{
  "arch": "inception",
  "model": "image classifier",
  "dataset": "pen-drawn characters of a made-up script with 800 signs",
  "train_examples": 395000,
  "image_size": 24,
  "crop_scale_min": 1,
  "horizontal_flip": false,
  "translate": 0.06,
  "targets": ["sign"],
  "num_classes": 800,
  "norm": "groupnorm",
  "hidden_act": "celu",
  "weight_standardization": false,
  "depths": [2, 2, 3, 2],
  "kernel_size": 3,
  "stem": "single",
  "widths": [160, 320, 640, 1280],
  "loss": "cross_entropy",
  "init": "kaiming_normal",
  "optimizer": "normuon",
  "muon_scale": "match_rms_adamw",
  "learning_rate": 0.0027,
  "momentum": 0.95,
  "nesterov": true,
  "orthogonalizer": "newton_schulz_5",
  "adamw_lr_other_params": 0.0011,
  "cautious_weight_decay": true,
  "max_steps": 6900,
  "batch_size": 64,
  "epochs": 1.1,
  "lr_schedule": "cosine",
  "final_lr_fraction": 0.1,
  "warmup_steps": 130,
  "weight_decay": 0.2,
  "adamw_weight_decay_other_params": 0
}
Rows from block 2, named by matrix and row number. Each number is 128 + 24 x the weight over its row's rms, rounded and kept within 0 to 255. All counts start at 0. Numbers have three digits each. After the name is the row's rms in percent of the matrix's.
# b510: branch 3 first 3x3 conv (model.blocks.2.b5.1.0.weight, 80x40x3x3), inputs 0-19, a 3x3 kernel for each
b510.5 106:140108130130124129157118121130123128103149144141103122089122127118143126135168136134130133122149134123129125123109112136098107151130142147123101124124124162124136119081133171138143120171165102123116084161133098145133143126152184123094191131126088109119131138099164160134124103146195125107088087105140130118109156139144127130109148139092154164144091129124139136113134125116119120093117127154208121093137115145115124155127135177113131094128131163107101186148149068106107216234120108146138143126133137139138125125133109105105118133113127161101
b510.6 103:127149113165140172127112094127117134139140129133132134131139153146141137142123114134129122110129124135136128125144142148129166112125137149113095135117144152092111123149104077135097114173149151122186135132121096128109160213115150063105079086158108145130152126152125099090195121163161113175113065044113112112155170131146131127116050111149153132156172122111122115135143120117132135131109137132127182125084120138124068126113143154143132132129132145097138120125173104110125092143167128137132099123125151141161128134143135117144123120127129129140
b510.7 104:102168149150152134101115142144125119150130128117113149130137115125125149150119132135130121129133140111127127138154102157127100115105099157102180130176114105132137126044106128106115168179126155115125136102120163116113155159097201039081117117113160133153110098126131158136183095137221065090070141142108126134138130129139121111095155149139163131169101120130129123117117125108133138153104112110124153133164195154110147130168104130183154176159112137098129121124080135069100103095115133188172126105125145125152116155136136121154086131100138115138
b510.8 104:167146081118096104107129150123127151120112132146126136138106133137158115167145146127123129137126124126124137116127114114130091124093117114129105128144149127135155081137113079193165129155092172112107129086085184151152145101183124164093128152092143075116067118113120127140135125219112094136152132098141139097127129139120121181158151097151157110144099128120149135145113139125134124148148195112121173132149163096140113129148153097137143110098126091166148118146175161110144110179158121184122131126121137134112145134154114128139154128115143088099
b510.9 098:092097112122118148121152168118140136116149116112123131118147117123118124100102128120120129136124117132132128151092103086119095114092143163152110151156122153150090123161124161191191145118085131165138103107108109128169172156109112204157205158070117115103119165154097164130135104060110105161120088074119126137114103096116176135151113149149132112090140159115128126132118128138133144093081155154178158138121155121129099170169152138162101116117109101130104161123113104133125159198185095133133125127123117126154136115138072131096082133111130150141
b510.10 090:096131138111133134185108083144150138123134132116161149145113152125126123140146115128120135134125115120146119126119141110105117122090158144174171155111119103125141099126114153167188102157116152107125150141125121138141115085163143149152100097120100156137125146108149136097121093150102123095157144136139148118114124140125132140153152146110103109135121145135138128128115131140128117080097149150116105220145141096152134128137156148120134123124114135098116095069157064120165141151112165198106106130140117117121127119142159119128133116114114147148
b510.11 095:141160142158143110106105080115121118107125129131124120143132114165132129123135102130114108130146121120130133091129121107131128131125104120122121176121132123082137084126149121124134150130127124109112120122113135160135118160141116108116137132170174158146163130077158126089118136102117091061137182103142119155098105128128095121110086125079143129082100107133128126131120136119130128153125157106116100155145095151121115138155146127103095148132090122147132146096118187154161072078089160136105123160135147151129133115112128109121124109133127136136
b510.12 111:096127134142140127131131147132138122124148124122141174141137148114126121130121123126126128125134138147129128138117125093137142107145113106172130121141115145131113145120105109128136110124136121107178150119183117179140169107118111110158118114125153132152131154097085150158165092131142049132111120226101123181127135142127110133150092164130119095133153127126111123126149118131136130156141128186085087106093173136170127122113076161145150119123148105131161140087168171133196156104056073127172130133144127142120133129126121119125118147169134139125
b510.13 098:119136116130127152135145121122131140125136160120145126146148128156152144110107127125122139132128116128132123130097146102092150128124100144113105157130127099152186145137086100146092155182089100141128147110114127115141146100135103156092133152149152150108165147126090123127098167100060183106201168149143126132122115126122130132133116171137125125076131129127116125135117120128126124163162127172169132124080080153136102154157140156162126144103142105118128046144159129177073124181061107116109139137123146114124138131140121139132132118097135109137
b510.14 098:172124116121129147115093123106092118138125150131159142140124144111136137121123108130126125130138129122135122108108132139145145141134126104137142104167157143079074142145130109123140156116123144087124133137154136118120113134174156140063118028103128156202153163133101113114114132136141181179086148066137135123145133135129124157121132115129120113117131128116118124135131133128129141103111131086139178173183133106130126128125128187152130131192146136091115102107163162109103085077161166181151125138153130122140118115139145121097142133107125167133
b510.15 101:120174146085127102165098136128127127119117122124136120116142130134112111149156140126118132138122154121134134129125117137125130160102126154080146129100112104139129142121168120117121139174119095161119114111118109106126167088095184065097159090111191137116156079116164080142146159190140143089091105102167159136138137124132149149087155110129156124137137121131140133144136115129139131104169163178143106149136108145138149122109136136140126179132148150098129138085127099195122161126114127177109131125132122087119128134132132121124141106132155122116
b510.16 095:153147083106136075130173145110140123131121117111142131101118152111127123124127147129136133125128123122126140116121142109162120122115169120144159106101132198159142186122126134098121093111146131142117131140123066136132180122149128138113255123062094179109135153100130117120130161160137139154205145118116155130122099135127107127157139104087080090151105143109131120147134091140127122070106129095126165156128137111093107100121149142174160119129129098160080120095120090091163111149148115076108132126132111142129115133165113147132130128144107142135
b510.17 106:159144114077095134137124118101107108125135121141133122144137119139137122117125110119115120129134132140124133104119124068113142083136146163161098144129119121133123142171123134087091119077123139123124118136153141124100124131105044087088156184123138122122126160139177173132119110183116120097160169083120118122135133155140141125137115109135163171068115136123134127115119128126124125136135159187130123113098069133142125136109120100136121110076128093131154117124169170053123162142109143099076131116128120121131120124121151110153123124141109144149
b510.18 118:123124122123140088102136105132131128120154137121147135114104102127127138149122136126134131119128135123122124139141124139121122128143135123115145155114086098148121157129145119083135157094094139136080095159143155130132117149167169115144109116144097088114131197100105128133096112194167153128089074156137103089131137105113159141148140064168185115075138154132134122118126126133137114107095098106146105106104139108152168138100080096108142128127148142124117108128123136095053123156153166061139134129119117139120139151125124133124125139126161122118
b510.19 106:139118091134148171103099151131130138142141117134130106137123097125132118123137124116128134128120124135142129127137132139142128117109123149118152133084150122143120121133146095075097167145135139134124127160107104155128096174130133144116111095112112107123107153158098138167112202125059234114047135066160075097157120161129149154155131128135135120125108127131121139134136130132131121139147146134184124138139138147101154145112128128167153122135147139139111112116138108215167131179108140147150138084095130107131113138122156155138123096141142096150
b510.20 099:120109142118117125107115075133129168140145115149135123128130139125111117118126125137132121129122138135129133136114130136142128143134147138141118138110178112122074102092121148120127122113142121123101118138092145143138155138101111169249139115171118114183131101130131134072191073091107054165077130115128146164085130125128143133126133140108151105138149089135113123136133125110135139115101144121128176157129092122134143158086165100128097143155162109118162088126128111127134112137128184105106134113154130142134120136117122142136112136131118135132
b510.21 093:132146130165146128153122154175105145127127135111130131118128134152102121110099110121131130124129119135129125170148120151104124116142123083173135091133133122143123163214167091194102102150103127105133140102127102065128196159142127133059100115178119115118122144158110140138139072101106095058150113171106107130147121172150163124151144118166116118172131133115126116111116112149126121137098141165129099125098103129188144117136146151140112132125133136085157143114120149162148145154103044077108116136125117101113120113125135143105170143136124129102
b510.22 103:114089135119106156145141165126112124134154142108133156137118123127130111152131119121130139135127139127139134130131123156109117119100138108137128114131110099159134151123115122104123160096083133131120126111086095111137141100130169101134084125099125092152126089140101116171158139185152108057054097195142123163104129118128171137125130119129125095116155169123123135137125118116124121138174185110129107148117119117091167106105095131167135125079134107134132100158079109184149103063159118047126131143157121129127134141130125143162119141120110103124
b510.23 112:129119086131128113119117132134116114108141131134123115129108128142119136128145119123116131129125125128114121136151136117124147142132118128097148127129116085147154097150170156135173125112113120101119146130165125141142086171132105177141022159137098090077117122165136160156114155182073145154117116178117130096117155122128144094108125114102141109132138114119125132132131128139129120082100160136129142118145111110120146139133108112153158090123123060164132064142128095092209169062149151174129119128097147138110121116117134130121132134108118141119
b510.24 100:129125108121087116129122095137120115114133129128122126100112111124151103130130143121130131118116124121122116110129137123131155147136119149151102109153127106163074115112100186136086132128161111128149118132125103133134111145142085129147069118156117152101133134157149114120150160083103073175095097144111121161132131144136177124141094114125133127155154126124142146134128112121125114168125112120167134082133121152133067141173122097110077137114138098145057134152114152099143142145148109125154116133108127138130133136153122118155135122157133121124
b510.25 088:153129111118100133115149107156134102149116151105139118137101129163139149156118137133145143139144121128120137102110147132157092136134129124058115119111133133130116148106113100158156177131110095113113129146134124081102143090145097151078092128100158147123126064180143118173166092144117142075077148119113147135090102136132117087110126088133148105091155107150135138135138139115129131079076158152092150148137132092098121113056122154113139142111128130130107092106104157093147114104167153102113139131149139120105132112121137152149099138143135137132
b510.26 096:102135167099157140116093093130116105121128126130146134136124134133126117114143158112119127111098111134118125197146137158136102114129098088187132126137064120110057150142109132169159114075076124106124172167163099136116184140073101126104086086042091146114110127148139122091112183132122114137091133103128097137143136157135107140143093144146107106118094127125121121132140138120134124124140092110122141124134110126182158163142105121127095098162085141145136124115096115169099120184177099094104143114153123149123117129117152114134144138105133122139
b510.27 095:086124076115118138120118069113117123135127129112157150139122128143123136129122124125119138150130123125142114127130129136103145135109169090102095109125106103166116106128090098174122122202127133096145115113134120127144053158179026114137095125112128089139154151135106146128121195150108116167109104109160120116153145120149116118080146121129138114120127120151131151134132134123123132151110092157147105111156147147118104116148150108128152170113156138139189138103126113147094120142106107116158125119104139124151128132151131114109120129107132136120
b510.28 094:131137115096111142154108102120141143132121139136098150160135141085115116122095113133133130124137130117119127095113119116107144100132133123097083163168169128108139086062110136196198076141153113122126110148129167190075089077067131148089149095079110132147124127163097106137085107118159119120070108089126132148124126111093134155129127097097116134106113139136153124121124140132119139114166140105148167106150128106109058128164126140120155110100113122145130129118153115131096126121136108199086125119125124132109121114134152120134109141112153098128
b510.29 090:170123139156083141116103131121114119128129125109115131119150124148118127140148150119121139129133143110126137123119114138143113121153148093131129108113126106171138127144124094138111112167110105122129139101104116110149112139113126086178175123112147131094156120188052097119103170158155096154143080124149112138138141152113153153149144173143131150135105107129126138122133115136142124134136163117125192107106140091139147094134148120152135150120109144121140061077126124146234067133150104122141126088128143116124125123126146100135114118123124131146
b510.30 094:126166146127167159118153163104130125141137138144121144090159174151123130091129173103117123106113115115129133060103128136158138118131121097095097110135143117155116157154108067079114136114137136094161120137130065120137094107154148103076148187093103157117160163149115151104138062091120170117136133074125135096142146148159128146093095135165101159088124084122131132132125094114126135132117127117171118092104120121112114117130121139157092086166102112100122136173157135158118130160114141156176114124123118125138111120134153110111122113144150154126
b510.31 111:120128086109148081158151122154124134142103090120127110114156122123144117133132145125139134139132133124121140126129145101130129138122108156122119119133135142152093117086110118121156103122048122109105142138081089136124117207144091146132096060140083135112129142107101148132116189088082144096092163123129089137155119077157168134130107134160102118169149145129132130136132137150118141128157102132115077106162097121129080075152128121195081120168168125122131124138109108198066146108079102183079124124129149122122142151120120109144141125149141122120
b510.32 103:096135099094137120137138120084151162129106134124131114140165160118132111130146159136112122133110121126124133126104146126112133093109132125144155143116186127126113149119066168138096177210130126120184127147138135159109168162137141108128115086158087151117120109112112106131100085088090180122117095106108158149140092127119110123073137173088124181139139133110125130127128151148142136073105118120140128118121160097186098134115160116137138145167118138081154143123147161092121124202098119119219102138122128111103135129128102105145122133104130126122
b510.33 104:131138133098142117108179126149119117119150121130137131147114132121127133131127130128135124153133131121124121102123111107139156133133148114113124113108125184148119180117151119105117107122120159135142138110122108139141156158151067111203067148156118133149118130066098172097135158119128119102105185162097127151132147117150142126117137112107161148126134155132122126148138132126143115144133076146090094119175170116145100119074101145176157127137160103089148111106154162113088122152122127192186110131109130133104122143099155148130126135132127100130
b510.34 106:159114111132202127150101136114127138121133141121134127113129110143139124112109143126126133117128134127117117103113140110115123115128117154092078150109132131124109127107126144070112135104107097163109125150160096119147086129191112151115135117072143155128098165125107131146076191130096156127190115082129124097136158119127148138142127107092171144116133151130131142123144142140112133145131082088126113087135150145099107123122091126112131077172122104185123131166129144144062119110101097134156131127108147137121119097139127124144126135126123131101
b510.35 098:155132148112110103152123125123124115144134091124107127120097105107124148122146118110112121133116116116132135125141143164154116140119116128127117139134125125089123133130151170148211132092127124104144125151124127152142129102131162168131169174119133129069087134106105150146116095134088152080071096088119112103149151138128156142107137112114150125188182144133128144126114142127133141114133148106165110116141126132122114124129113115127141113068076135130061156136138102126156118227200120106152124148137125139117143159146132109142154075120116096147
b510.36 098:094122140138149169165105148103113082108127137134125128109104123134147132132121114131149123133137132132126133164115097106105141116138133096087122117128099098140185113150167171102066114165052112095111126111139163112128178097110098068136125167157101132163123136175189085127110108143124148149190163213116121100136135157132112135128145121145123110137109130135128128143126126135128115139118081096154139153074197125120104112114067132150176163124171101105090139122134069134052167143161158064135121107124122138130152121116156133126138096123099114130
b510.37 089:126181147158127067139099163123147136109144121140146099111133094125129107130110122147131120131135115130139121124131148111146121123122096138103119167142114119150175101092026144148150135205159087147127122112123150129156112068137070078111093097128149114163151147110141131124109133133143139094111157108097117126120145178133146182121120136087119098104154099106129130119115097142109121115101151140130125141117144116128174135101112117141115112139138151142142120103111060129158138143192144076149130129144138126117152114123085132136125115133111123133
b510.38 098:107138108111143131114160098144135143136112124140111124141138133133120124138106136129123117137134126142133126136115124112120132169145158098134139125128122124126163135076062155120095084117110154098125191048171128104114070150072071230074148121118116150092106115121101155166124153083165148125171191120094123140064154151119146135150129137104123129154104118120128141120103123121127149136116143140129123119105128133144118125144116126105146073139113067186082128114144127108147182110068096092092129131129094121146121153121121152140100126129142149113
b510.39 092:155091163113131138132115122146147157110139134111120120127140159114116135130093136131134128141130138129137129122119113102124142115126148170118108129150148111127099122052112124092139144116102121090109133120150111120150100118128164145125130085090138131103142133112136133150072179121067185110126104142136134178174146173101119093111140110112117100098131103124136122131134122115145122089169079150104160140099131168113112176131114117131071117099083144102097140099091140160148168161154147097154103113129120107127144120117108121167121116178117130144
b510.40 102:099137137110136119120099125104133143160136127133141116113106169137128124124137132140127132105121140143143122145139132130126121119168127132114149116120103107113148141062137138090108120145132107165129123145147161142102190163138155097126060103092144165159113132102106115112172197122079180103142041150106134110122148173132131135142137130110148165144130136136122132122124119123133127083153177113142089117116151126114144088123130104123131136157116173115141092129118062075148134153111139108130112111146121126119126145121140132120130114098129116122
b510.41 089:116111104133119138176118169139126108118106107146108075113115149122118156147128106121130128136119130118118124129145146091072108159121123157118161106154132119076095074176171120135198131036140135138122113136126110139084172097099057120073139217174108127149140098160085139109105109092176130140143169113125114106116126143165135102094142114155086123152150112146139127134128130118129127155076134122136136083110113096145128124148173158100105117128169103106114112170169127117129121135132109078130129112116085126130147131130138153166140134136142108101
b510.42 099:154143104160160122123141162154115116148116148128144150158121147134129118109124128125128136128129113137134120130160131148136098112113108109081133141144143143110188092122165087093126097150099135126113104105123135106095112171109097163123090134122138170096101150131071115132162210070152154109065074030143094102152113115106123165140128106107171122125132140114119127129141134123113124181150107131147097117098086098130116153160177144115148127107083124137112162145143154146160152151118132148093141119123131144113119123134144113117131117154111137127
b510.43 093:134115104125159111134124124148113107114126125151152084106123148098137124129135189127113123125129143138129130122141139121115102120148131099105083089121148113138126148129086149167120113191133125130124175114130161105154130110123155163129134107118102126118098151105123131160128140096176156121112101153111123119086141137161128143093174105165152132174098109131102133155128151112132150166122106147113093126119147130088079191122063107129124115149126132151106166114094130160055090072077141161220126117109124135132100113136113123125086134142099112083
b510.44 104:110128089100133144125137135107130126122121137146113124095104108128145152127106085129115123126117126118129130127113155145136108148158146119175112099178128090124110152131129153098092097138130119103161109102200145115134158106170175188159115115085094123122117165163167087108131147106157148090204093070114126134092154148125131163125083120133072170112115146121131131120119146126116132079128112091127096132076096127179119093149105115100110082105166127166120143122114118119157136123147129112126122131108121130114102122121139144118098148155139136131
b510.45 079:120129171118111084122055147142105159113154137166160136133108135133130135145122136140123123120116130114126134105107126118065135118162151083126142133118082127162113182143140153179113136121083128142147119111155125106166108142117162131067155080096126106105147141123134120125121159163130109173116141112123109174126089148121128121101101134119132174167117132139131116136124114140138131125119173140134166182118132091136109121146108116142094096093097138117109121138080169065125051055134086071169132139123124137124115147139081108091076114117074110129
b510.46 095:112110111134127118131135069136118112118121136126118139110157140121122114123109128136119137128129130114134123125162150076120140145136151123075099089176159157102114112099104113093109132145138117147141086157094132156125145107145125136213112101153117148108149123136128101098149139128118139150179140139118128094187129139127133117152156105085137150107098126112118134143120130134119122144151126128080114145190129103056132118114144148115073129124105150140161089083152130197132086105065088128075136095122138158160155132115134147101160117136118146144
b510.47 113:148142155147157111132129114122121127123114126115109146114133112126126130144138119120128124128099114113123122116109099114102112110093129114147189148153130120107166051150117170254153093153097140144136126140148161120124121128174143134151148147118109100163168210144126126149111084177023069050129074085138125122122127124128128140135157123129103147114117132129118119112112117117117111118134141113144119171152137123143177105168108111104137095090140096112087084094170079146112151170138151175131124126128129135123134124131143132119153105116139127126
b510.48 096:113121129138146131080102128121125135135128116118117117091160104138110126137126109117133130132123131120114124145137164110104120160143147132122154135108124086122136137087157114041150134108156100180108114149087145109112155153118168133127151164139157161099122150121129121145158136102111187111111105114130139136154115132115148130104095147138152140130150108145142151127121127119131124147125099138108116139095108145100164138105116088118118110126144154123131122182165110174061107126133122092111118128132105132125134113137119136109140115124097142124
b510.49 110:134165102136134151169121119133136137142137128131142132135121114154114143125143101108133126129128123129125138151112126121150137128110170130115132123124144120148101109138106153143066121153120118090096163096148147150122158085094146143193068077147099097134118125164167142056161127143092104136116130157127132129097138140163128138139170130132127142140151097125129115128138127141122124158150114125114115122138068134137134150185097133135121120078125116162126149095123122118147159123167103152121128136107132162129181114121133130125162137159126133150
b510.50 105:130116131103127105133106121131132124145110118143130141144131151115092105126120132119133132128124124127122131122135132134103112145134144085130119124158146111054076108111086113131141075153114144150157151111121124134089088148167107167169136103149128184163102064137113120123095156166085158191168130056145102137155120125104144149120132153133079088139122128129119126142126122130141116110161185091099137141131074070103120121177151125104077127161122094108146130130178095159182098103127154187105142128129145138111123128142133141125155130129129123131
b510.51 097:136077131124168117121133158107145122135155129110115139122140146103119152131134133118127128136132131135123128141144139134129098127121124127106129127100127132136106123115131107134077135131128121105137116106183096102136129098187120125138187165137109103062136153128091120147088087124066099140107097162156128118166171102106129139129122159141185156098063162131126128142117123126123131099121079139124155103111122160135100112129121120113114118153133160131130149150109098097161084139112073141142113131110127155163128111137146131146122122126138160125
b510.52 104:120122191121110109123121161147146139129130145149122123133128148084091114136129136128139138115135116124134135098158130122143159107130142136156092084140140169080165147138102137148043155159148128101079127109124138151104170154128136136136108129096097099118102072152127146128133116101207146125155152169130131148134082154126112096129142188158098130137110097117126124120110123131120133111123097104097131164150132126129083133155109207109153127159122110109166157110158118077147121078063168167091122119130121112129122132117138130131135124134148112122
b510.53 092:139135114122125150159122114118148150134153207077158099138166122104155121093096128132121131134130133126134119095087137117135133096140115148135089136149136119200087120131104149105122174122104099156133158141138122126132175124104123113075160116139090134113099105131144053117109111092150129097166101094132114116136112137133163117169109111135146153097118161139130134119144159113126147121142100144109164178112153113080118121141143169181100128155157125128102160132148147098100120087142118126170132112148137128132109109115176143144168125143125132176
b510.54 104:109140113128111108120120131126100130121100123100118091122151149133136125141161165146137126133127121125132128145114082115127126129120107118131062145169125122138129117066127150133126169172167123140118111136101106103164061111100120126198114094149138132104123123133137138161114091162112085109133131076152134081133132114109118088110134134092126105107109092108122120120130117110121110135130096154124075124109096100087073143174153122171113153098109137117140110111113087149098108139059134160180125156139119125120143141103138117135111117124115132137
b510.55 090:108150091123127094170132138146151141110142115155124118137149121127147145129107081134148138122132127128126109121089158092137110113130174112171134119149165086120135110093120142143086134134106161139074181139146153115142106113136117106165061092082141100135113100086145130101146123157159107109171125149132148131140141121113134108140152148108127134164107140132124132135138141129137132151187166154139074068166124139099074112157105077123115109132158116119132115101112137161146139126071055140165145118142138133113136135127109110115119126142103126116
b510.56 102:115098149157087070112139120109101125132120133135120115117104112139112131138134129140127131122128133124114110125103121105112110112128089102115139149099141196150148131147089120140096166139145098107115140128089144167172159162091125131156160159133127114123197107102097103089119095109138150096104184185138114170117091129155108106100105128093042147090150110123124126127127129122132114137081114155130083090160104109099110157110135138155148127159146145113164132118079147062055146111085133148139128126128120130135132106131124137145136109115094126125
b510.57 108:150148094121147103136091090123119135124129138120132139135138116106121125128124120117128128134144130125121142140120115137133142142112137166131092127115111111141112159134191129082084175113121148180136084107120119101103147133164087104189110169146135161116088151098109073125169073138123149187086104150114191141106128111105106128122092112151109120142106154126132124131140137131135131141120159091140212112099171144126117118147141105122150149140133097156100110138128157114184108087155150126149131142141121128149122114126125132127124112171126121157
b510.58 108:107119138119146142148134129128129121158156142114118133146135123145151148112111119125128131127125125145130123142128112175130133117123120092091165116125107134114091111126162139117137156084068156113120139155109137136123141123180132046084167130169125107122117119117141115136106074103092037081169130122130154128130133132112148130159129083131164148082175175137123134130135122118122119128130118116164162155156115087120146117142082143106106172130127129106115106137150101098125092139168178126114130134129135151126116117105144133101129118107116112150
b510.59 102:130160122102129116120127158135115125141128114160133093124129145128144127118102165128113142127130127127116131100134164172095155130110126109161155135095136104131096139145066084118152114159154130133135130142102124145086058097134135099111142133126099115152150143120130143135016195149178125093150120140114102123136143162138133165168083086117112099129148132128122128119103129117139126115137123180136116133116132120160096125138136120108113075104131182130119188090138104106115169174133101093112134119125129128108124151121128125134142144108135123121
b510.60 103:129114157111099117134164126118115136111111133119119114119116115140121145124105114118121129138129111124128109142155073141159135115109117118132213132092124153095119127175144099145139090088124157125118132135143160128124070158198077141176117057113097073167112134090127138108125104182074136117123110081141107141126095150132126130110113041171107059155193143137131130116135136137141145118101114145129079094128070121153176128102118136132126136064129116144125109080134120126140108153160102091102123124137133144144110112104114140104147120142120156128
b510.61 101:129098078134109130163131127131127122146125126131114148101112128142142140127154111119134137127117119133134131091109143137096152127103145117140164079083151166135139151132084121153118084123126116148112129139096124155095143182168145114183125148080123092132151131090130126112170128103161130065102168093105143150131110130166096117129079133135096095203133151118111126125118114124130132138077148150144110144161080119133175127123154167187110094100170121085138120143133083075106139223098130157075144104133113116121139093140120130101138105137121111134
b510.62 102:138150119119118123122115097146146154130147130125103122165146131122128117127112137127131123127129135120133137104135126124133111132133124158117118159111105141144151093132089154131105136173042147127135123122130135144114074097089115135132154210155131123117136171129115131116062088132046125143105255144157140122127094112144122132163111159153128164098099103128152134121135134135108119136102132070109113114197131127130111144095132143153120107136086174127124113137176147117100056155127121188169143137145145118136135126107155114141120140130120129140
b510.63 107:077110127133108144152146123123116126133113140087124154123164119130144111131136116129134134131120132119128127153121126150150140117116128100151156092130128149116134112120151106132159094077142103111112133161100091168107179129089083127166207154122110091107119102101132183130134093093126124143168179073123127146151102133124124109114119147138133109114107137130132126133122125122138136084084112110129103137091084106125136114109142173111113155099106125125170152153128049130182128160022087093107112123131143119133136149124139134121122118189124135150
b510.64 076:178119182148138123146121173150134128127123157120168157096121138125142132138108097115123119102116125124135121061157118109060153144097109102072095111080135131183084093182113136125097147131149156177140158143151150140099114145113157146134184164087109177113119114133143138122118071131099098109074098109140128132117134102132155090115151108068091149109102090133126133111127139128092118138139177132161133100182122095099101111082115131131134019104134093076121122087081120129140171123173149096123114139151151144116142140136110116137092127111125165109
b510.65 104:122132117142103106105114105130143145121145128140141131138144138119132102139124147129140136119149131119133127143109147135103126091133126105130135100107155118124141121183062121128070111102140096141150076105130125126134134049174148106168111119152157129132144085141112105087142114170120121213111137071103134170115127160121130125119095115135116146163126119138134108124138142120125122100143193121170158131106069125108126123091171129115128188089141106099181086100188118157091114112153095090129110125136131127140128165120120116136139137107126138102
b510.66 104:122097119154114112108105070133109089133127157127101122126113117145135113137126131137133123120122120121125129167098138136142162150173123119108094123158113135122129068149178143158180115095039109138142100157089099136119127131136119138104059160157162115095115099118087104060070094101124093109068130105111118105119118106161134127115140114115161149166151115122130146136112110146124125125130140153124126128136103096099150163105128120119096175122123135126102102151139130159139189130162097143048143125120110109120147129117129142129105174135102118111
b510.67 098:132152155094135120101116161143136157127094147091113130125123131113123135136133130135123117120136141125126133158116110122121139099124150111133118094136114101189132095156117114106102180101078100115125117081153147086180123107106189100098167165125091090132100150140098171157158143138137121061134167122120110108093129123070118140135129105152104157108070142127103129144118149121126135120120122155122119151145140105090115118130136091165093151119074125132147096172121098174087160092094152079122092123135116146133128138146120105141121130163112126131
b510.68 099:136102049106102133120126135138096125097096105146133107122129147141134113124152149119140133130126118135135120129109118143101102113116120153105051107133094157133160117096069147105123118125160153133119129119098137116138114135200092165095116069105089132134113124167121144138140116146070190145105134123125142122139141104130124105145178153124125162132110106118139114130139111131115128143183143141117142117130098158173096104111101102129143064117120107132134120133119141127189111180139077123156118171112142137163145122135128125148113136150130094100
b510.69 098:092109146170110142115118112132116131120113130125124124136101130133116113121111144147127131139128122131129135152124136135157153162125161093140114114094166140104072143159086081182102108122097139126191153119095118122077175145127130117143160160195066107140178093131174152117118188150112097124082180136112140146116123156148102147186092139149137126131141101129118115129147133121112130136119159144092096093150114094154123094055156097111110123128079122135120184087173151106095128165066054169074116132120139112146118113126129121152152134114142116119
b510.70 110:112128146100105121127119133112112145118124148135141140126123116140115118140121128131132127116121125130122127135142125139137152118126141144100127150127217090092149143140105150078116076109133147115108170116107134132113125136104129252126087113130096118146133172138114120094106113158132190141093141126126153134121119113142118119141146123104073149124144164133126118122117130131133113108073121123130105120096130127092137106101141105111138132139140124223151111124174118112078120122130131119112143141134119131112129134122128140131133138139120131125
b510.71 102:156116162119095145127155103140157124155125106122129115125117115161140117125112138151128134143120133131135121115131149130143119111093150106143073136135078141146124133104111094066110113119131148118087155116096164114130125080173092139110161115166113087161119104116108117151133100154051093149185147109114137077133156109129113080171181155152175165118071132116123127121118127129113148140107121151102118149114148137150146114097094170147163081118119120146071130073141113096150152126196121101133131117130126109129117127126113127113135112113135115177
b510.72 102:117110137159118125146143155144134121101138140085147135121120135119105152121123140129132128119135131122133125143136140124136127114125118102085117123137117123112111077104155126134151167121105131122145090139123098151141172114086162124103180062101135125105118100129221146149118140114136107120195121085124136138148111132187130169151183115124159118060169129113137144136150125147147133114150142117083103180153139142129140127129128155147111150116137173095132175093127112093127098100172165165174130118110133126115129122128140132113147117124143125113
b510.73 083:117093157119108142100136131164138142126157149146100175129130093129153142124116114117140135134133132120130121151115119151160156137125133078099137104094132156162152115120133112140165107138077084121138120136104116078119125200084152169126114149128148120122101126140144121133074126125116125160071112161153093164119111117153083125145068142161105158115134146116143129103130124124133111136105128153114111115130118079104120147088121145103145124126111135128107127154126122165145142105107117148121111120136117136138121124121149154147126117102140126095
b510.74 106:138152098098122186118142167131135095086116124128106132130141128129133169129121123124119138128116142123117112156147144127120144149135132122145096098156069133115101112139143140143083132137112100111171135108136118141090126101159131118128085120126115150154081135199118064118066133191083141150105112148130152092122123116131117118169165127109086159097119139137134119129127129126137123113127115098125159102105107097131103125115109118093118132124108122164122136109140103127129111164178092135125121130118139129131140123131113124148154119122128135142
b510.75 095:152129139141122118135151099138148155153117122129137129140143108126152093167142123127128117131123129129129136159132140132134124128156120162090125185102114143109139119169140074068139119128142101144109107159073132165094108064118151132111162119105180128127167125093132161109151058165163129079189130096140118139151128130132133110123153146106136142089159131138125123117122123113122128121100140117110114088159110150100149177111137116139107140145103159092123140163129073142111095109088105082139144121130136144123134126108132127130116154140125159138
b510.76 099:143105115135103070129125115138135120130142116110101115104124119126128152116130114125136129134121125123123117095109174158141121143119117131116135131118110142147175126132137080108105136159162116162133117126106118117141070097065108028158170156168130127114107065112154142129123108068167050148167128147142109162129156133100117172135119139089153132148123121128135131134135128138137126119111150174121119146126147122111134122132133105152174084118106124178169174151145107138090167106144121121121133119113130111144128129158098140101137111132111127124
b510.77 095:138169105144113147160113125134108121112104109138149119120099136142142136145126119117127121126127126107131124128093083118102118131181148129113193128135192126116125160132166071166143075141099139118081120142111110149102164083153153091133128098121112129141092158164119083099158147147088112052118143101116151113111143127120128153103150139147122061108150178117134125116128121134130121155147095087122127112122179120112130098137145084134127103074174102150129105121125131134137136103095075094146112139133136147132136118113127128136123127133123114112
b510.78 098:111090111149132090166115114144161129112152136131138122136104113130149125129122098134122135131134122132119124117126147131151126128093110123105142146141102189105129137099134097070128117154203144109152163130143102127120148128184113093147205123161101111109137146084139101115140094122124080177122079124097123116114142127119098125158129110162185115109108091135123136145120141125141134130058107160085123086096152143122122128125155138109160106123118147147087167120116167095103217061171091111182123118122152128105160148146117111129123128128148127149